{"model": "self-supervised image encoder", "train_examples": 45211, "horizontal_flip": true, "color_jitter": 0.4, "init": "torch_default", "optimizer": "muon", "muon_scale": "original", "weight_decay": 0.02, "adamw_weight_decay_other_params": 0}
Rows from block 4 of a small self-supervised image encoder, named by matrix and row number. Rows with one number belong to one neuron. Each number is 500 + 40 x the weight over its row's rms, rounded and kept within 0 to 999. All counts start at 0. Numbers have three digits each.
After each neuron's rows are labels from the 100 images, of 14976, where the neuron reaches its highest value: "responds to" is what is common among them; "place" is the part of the image that holds the peak. Only what is clearly more common there than usual is listed. The data: larger renderings of crowded toy scenes. In brackets: how many of the 100, against the usual share in percent.
# fc1: MLP up (model.blocks.4.mlp.fc1.weight, 640x160), inputs 0-159
# fc2: MLP down (model.blocks.4.mlp.fc2.weight, 160x640, transposed), outputs 0-159

fc1.73:500518514512419458495502470593531475385451527527548450436555467512444503539488523601485583571534436500513511538471509515486502482566482490553477490489504468485527541574519502517431402498542416421490561513502489528456449528505532421479531512524481535492488518477515440525500523517552537528531478539535466529526497451419501511516513522450490565540518466558447503531516530460508444460502492446520413460494464485546496481423504509518525575487502541536487464526534435462509463521451547
fc2.73:557527476501512419505489472539565534500558614466495514554509508448497511480514508508483477569556453516482590528482504529466482484518525523529441532481518482517543506542495442539521480515530461516480519518538528514405494448443427457471620555607524507474508467511496474538540542507488565589481499440509408454556494540436490516528463444482482423466580458509532506517460491578490492484550536500482567435486512510511485504492585459501500463419516536507538509507482535485513474473483514
responds to: count: six (41 vs 19.8)
place: middle left (36 vs 11.1); middle right (30 vs 11.1)

fc1.458:524468472578435450472534535486521453439530532514440542499543562484493550499493469479535537497516512495446507443563511545510548540512499476477514535567458499521462500543512486562436623521428500545422484528479453446454495478531571436486525529475540456396592469498536497448511539497474499535442524466406518495515460571540529460538469551482533559524495445551491485491508474537532526505523436504451475447501484442554477527491481557541462483510461505507490500500452482601442512483455499
fc2.458:551482515476420468517503491423514531558455576486461520482466400477419499469530465507516533529484489550548541480531531496463511515480551494543497525530394505441447556502452465488492419511541525493499568531520498470520395559558513474480480543489504425529403555467576523550485548564485525498536531520514503598481497463529483538536486525464549426468507538481505459499518451492450510531511506486464516485443554484504563547480450496465521573482497560515586464460536525498485545518499456
responds to: barrel (30 vs 12.7)
place: top right (77 vs 11.1)

fc1.241:527521452558473551545577515521440509488501535404507484505542547522526569476568509415529403434561440506540527496397498511452534475448521413481484486499452527536535467490562524530519577494464496467544552541492504468530534496474496526500553450566506460474518456437538468498490490519466514416491507512509505513503509525585532574488531433452508477563481493536457531509487514516449544524466527506469486537480508499522461501511391455478558533459524463441445393483531515513480489490484519
fc2.241:511480511500506572554495554445481535543450578541457452477503479534438581498500498574492596493513513462496574454505440492443435535479461460497505500465518476432466488466592470457519510483463546551532511518492464523528477464479539493508532515484500461589510525569485551524495474505519531496449467534496594555537500399487544461427491515575494575544530550524487424458503441453551474469556555568508512478492471496464471508446452496527470529522497467557489509468513508538520482588464469
responds to: house (33 vs 12.4)
place: middle right (42 vs 11.1); bottom right (28 vs 11.1)

fc1.357:541558510583502458425410517534463515484497491439553421478510524579534423404443488471466484483531532459469522470469544498512568526520490458544543511447414462498524489542497451463503420549516538528483540451458460485587525534561492459544512509560409481438528523483510491528471507473479564575487476503546514553527496514485502444464536518511508440544537478548549554530522495472438539515516457511559503465513406458498457483468504513479500478484452521530527564465468536475501573472515476
fc2.357:541480484491465461470443470480509416500514475499563439481545515498492488481511440485453444565505550490474543479510487511516551561478547450525595484503433552501540600480466511388513472575491450474531506530495549483571548479562493432481549523542495524522487514472477521496538537497469577522583481494543503517588527506531572494462485526574471512463463500477442489566511537500467484537485508545499436559508468495457495483554496479512428498483551484534520486578508508427376490516525499
responds to: light from behind the scene (55 vs 25.2)
place: middle left (40 vs 11.1)

fc1.543:545462551505507498526481513548512572524562494508555459485550494479469519464480514436482532457497485455448496506497494489491520464535473568415533480571480458462502550458499487466499536473462493466472502504502504601497491529468460526536532512535505484471529484558506472529487504650379394490485536457488523495459490453516510517470531529509495483507522500479510473546510508520451488536555478435538551587434465510610575538488525458450529552532507474475488453420524459517540521390480475
fc2.543:481518482496542529464521523474440397506560445453612522515514413514420478513474432516419438484474492518508535515500529480508478437401504468487484537540498474539544446492462511467520494473493504421481519521500519570451587454567514473487475525494525468475541491478518540506472475526462502521572493496490521417515500482472504525442527501517427478491462536529507506519455464519530527514499505445550469427556445453477505509441440557445548494453506427459447420464444508593502519554479509
responds to: its colour: green (27 vs 8.5)
place: top left (50 vs 11.1)

fc1.476:525536477453491517453461555520527557561555517527501421470566552523479482532556439520520498573525516432525525566481454479446494474531473448425476483479524497541507471467444503424516471507513453580493409472414489508460407489533512514467482508503555536507465481539445440461579523519542461539502479491506452473549467489503529538525472535519481465469466553514483493505491507505476527534504506501434559491508590537516512533468515516519430579406419472559549558528477595466482479496523519
fc2.476:527518485462554480571538507476508530477460555484520462487497591513488457535499462489504497522500540548490467465491448481536547560497464474477529518453519442483517509599582552480515501572524547515480435495476514512487473507468497511516514496518450447514489529501550550479538593521437505517423472435502414505548494534553429449472461548535486520512560517466511507514459481590516530570534523458439511479494528557518401464502467525524384528462462545513500445458428571457513567440524493
responds to: count: six (54 vs 19.8)
place: top left (48 vs 11.1); top centre (41 vs 11.1)

fc1.389:504549560508519530493493496468486463534507468512457452482477457472422465455496498506577448494523514443465551558541457471552488519529553499510539497451570468520491501531529484497420477457462605479527464470459523518493464430588532472518546568501516536517482539501522525477598482512465522485485535498465399544438463488447488517522480538475450557563529547577534443425444571475540455458542514501499477485447514520488458481477478484547460508392577472552550477533481489450480525549523512
fc2.389:502471489479520458545466467470468491515539520535462480491460558472532553490475478457520456473478566544568508445574556521535431523499519459485549494485501563481567521546503522572560526474512460506545482608488425400572582522485538544495530519457528513436592495479476497458383457485486490505466450536539462469489556540512519499477520505483508468509488482524463530517529475528543425461612513522504477494500493529446474493585463513501484499541524422507534458517533487526553440551474446
responds to: count: six (41 vs 19.8)
place: top right (47 vs 11.1)

fc1.555:519498490448485511430443468467526487494448515460505487493548564516515506467474460437468494530505454489543503544491439465550512460540504508486530500529560475537523412513488479500534411519471561528531475542529422451489513526509523547451478549524524418469579559533517494490470566546489506506460504540590490513557481513574401467500479497496526503545570454494619541548477411541486503511462480535442442470486471466548547442494535507488515465475616480460484473487472450486539481517442546
fc2.555:531512524492526503532470399514505503487475496461462486559502509460485497515535516504503534475509508523485465570473516574505490487513541482497498511423482512440439528550558531441485544463447512488519522545510514476521514520511434553518534479476487569496537431477547543478488496512456460598530600493482475523490500518453504520427600495589412521530469436490462420488486460525522445538508463544526564505456527499503465452547419418470527528514501500494512555482406393493480495533400493
responds to: count: two (41 vs 20)
place: bottom left (39 vs 11.1); bottom right (28 vs 11.1)

fc1.621:506508503491519509386427442505499471452537540449524464601470487512451522526502579513412445525515519472478481482495542451448434530494491471454498497466462447472472509435538501588502556447485508489543496526504451493458528550466486478494496581509498471528544559492471483475499682512514502541467482485487507568483608525458534580465430487497535485525490518526503530460545457548462507514558450468519437549536484499495494467490478469551552535508553497511504505490490495457537550470488490
fc2.621:562501534497483453504611545497540492558524478523464495555475521495433491523504521488539484513507476580517525521488563507479491484522520517446526476401502491459469451485497497469469483563454433497509447544472531463471498558480482482541440446459496522541486520486493537572500497556507438490488499424518517541471467457437440521486516554553456538484491484573476495496485480505648486427453509460518513489510512446474523439499530501455528531417495510476553620466476509523485446570397532
responds to: count: two (41 vs 20)
place: bottom right (63 vs 11.1)

fc1.393:544530513553458526424490474499518434519425484440468541558520506548488523548547487478525508464491474473393428473451480437486559570527544466479521483467519558478437476487523509495506456547500521479461480511531465475536493507564474624488489454515520463454508560543451537564504542566495486487428474538529516490517517495530514481479511455520510491545512475489617436530477433446506469562462505577497389481471499540491543563540509570497430479534457517462545525509457514451504480493513461
fc2.393:504416536566512536502523483448462556459503489519633478524502529420457513567500498535579507479498565491554497514480472489524516486508577451515519482486496560512452556537520460461502609553453549478478488439445460426500510528494469495528450509505522527535542553570580492490509495504476474526519547436520528512462510543510479473479543455508519546491497463479515525453550480577446509452501490511488465468529471539467514487540426542603509496541397496501521491427505455532471464557456556
responds to: count: six (40 vs 19.8)
place: top left (88 vs 11.1)

fc1.186:611484507576528527473514491488574496544514493424480440544421524479479548510470540472433520487464513500489419571496561507514490461542505409484489512427503591496550550509525496534521518524526530478537482530474498463525541581510458497578519518548530480499477542552485437558434497544449492510514417464469415533499488511477520497457494424388453468519561473488468554541500498461522463483503495552522527485459470469468478524487570539463514479441484537508485488463531453564529511433523538
fc2.186:559506494553551532492522511426467498476440551505480504542456498469527537545496452552439486412524536597527491547533432503485502443574472476459551501462473567449493520501529529452526487503465481463467446566500484478490483480485553607518568430518491500504433454498489498489545434579460503507510457495490438468440526533543544509476524478465553446454496471546466584535523461555500480526429426538459471478577546473444468541500520519497518490481574492523457531473495534576468489504452457
responds to: hammer (31 vs 12.1)
place: centre (42 vs 11.1)

fc1.461:461472531471483477484499557524529481521521559505499399464560475455606517594534505475497488490485453460472557451496455489510510523509487540507497476493476567494541555519472449497511439521470495500471465490581438504403457452506521527514524490470491438428551442508518479534427486488523420451491451523480441474527486491545491516533508512555493544472490530562431477477600510492485458517438473534473528506528529525648527486534444452505516520507512558497568543457568495519569532463490517
fc2.461:490510522480578434483556450489472513442480513497470524504484458436581402487503411489446499477538491446511506494455469528467467539473458510469477509556509522485492470522564552512490507459564516512479535518487531488524427376519530525549395481526473517450547517424526491536511457507501432469523464520483525432495451492529548472486497507599486478526419506503579452515512489498561487511471506511478522483500414492507534547593420489535518467498507469478445490557532567415515468534537509
responds to: its colour: yellow (25 vs 8.3)
place: middle right (36 vs 11.1)

fc1.167:496504504493478472533517468515472462390503472460532538477489585408490428487509516462526524514529522477564516444536523556526539523519463470494528515543457508520466532465502465551455526526505490444458531561520525559496552408447498488524499546531511605546496468580474476569522496404490482468460501524489499484481506477395522528500542510432465517558475496545528550501471503512468482572455518549543506513548412443477516531442487493464498567519517549480540450469492420422572548462509475
fc2.167:511499461499570489507470518572523460597523488568601507444459528541445492441518542468538494506483496507545498520456498491487493484572457552500512450530539508523466545460529456506493588474512514520521481515474477459471493415474463494445501480518539436581540494471457496530413511502474486515504515436502437546578536444457538545471590521530517478506511525495494490529460545504539438458505570543427513500482526458437445476507516472494506445459592452491521478475485514508413575487604523
responds to: count: six (44 vs 19.8)
place: middle left (47 vs 11.1)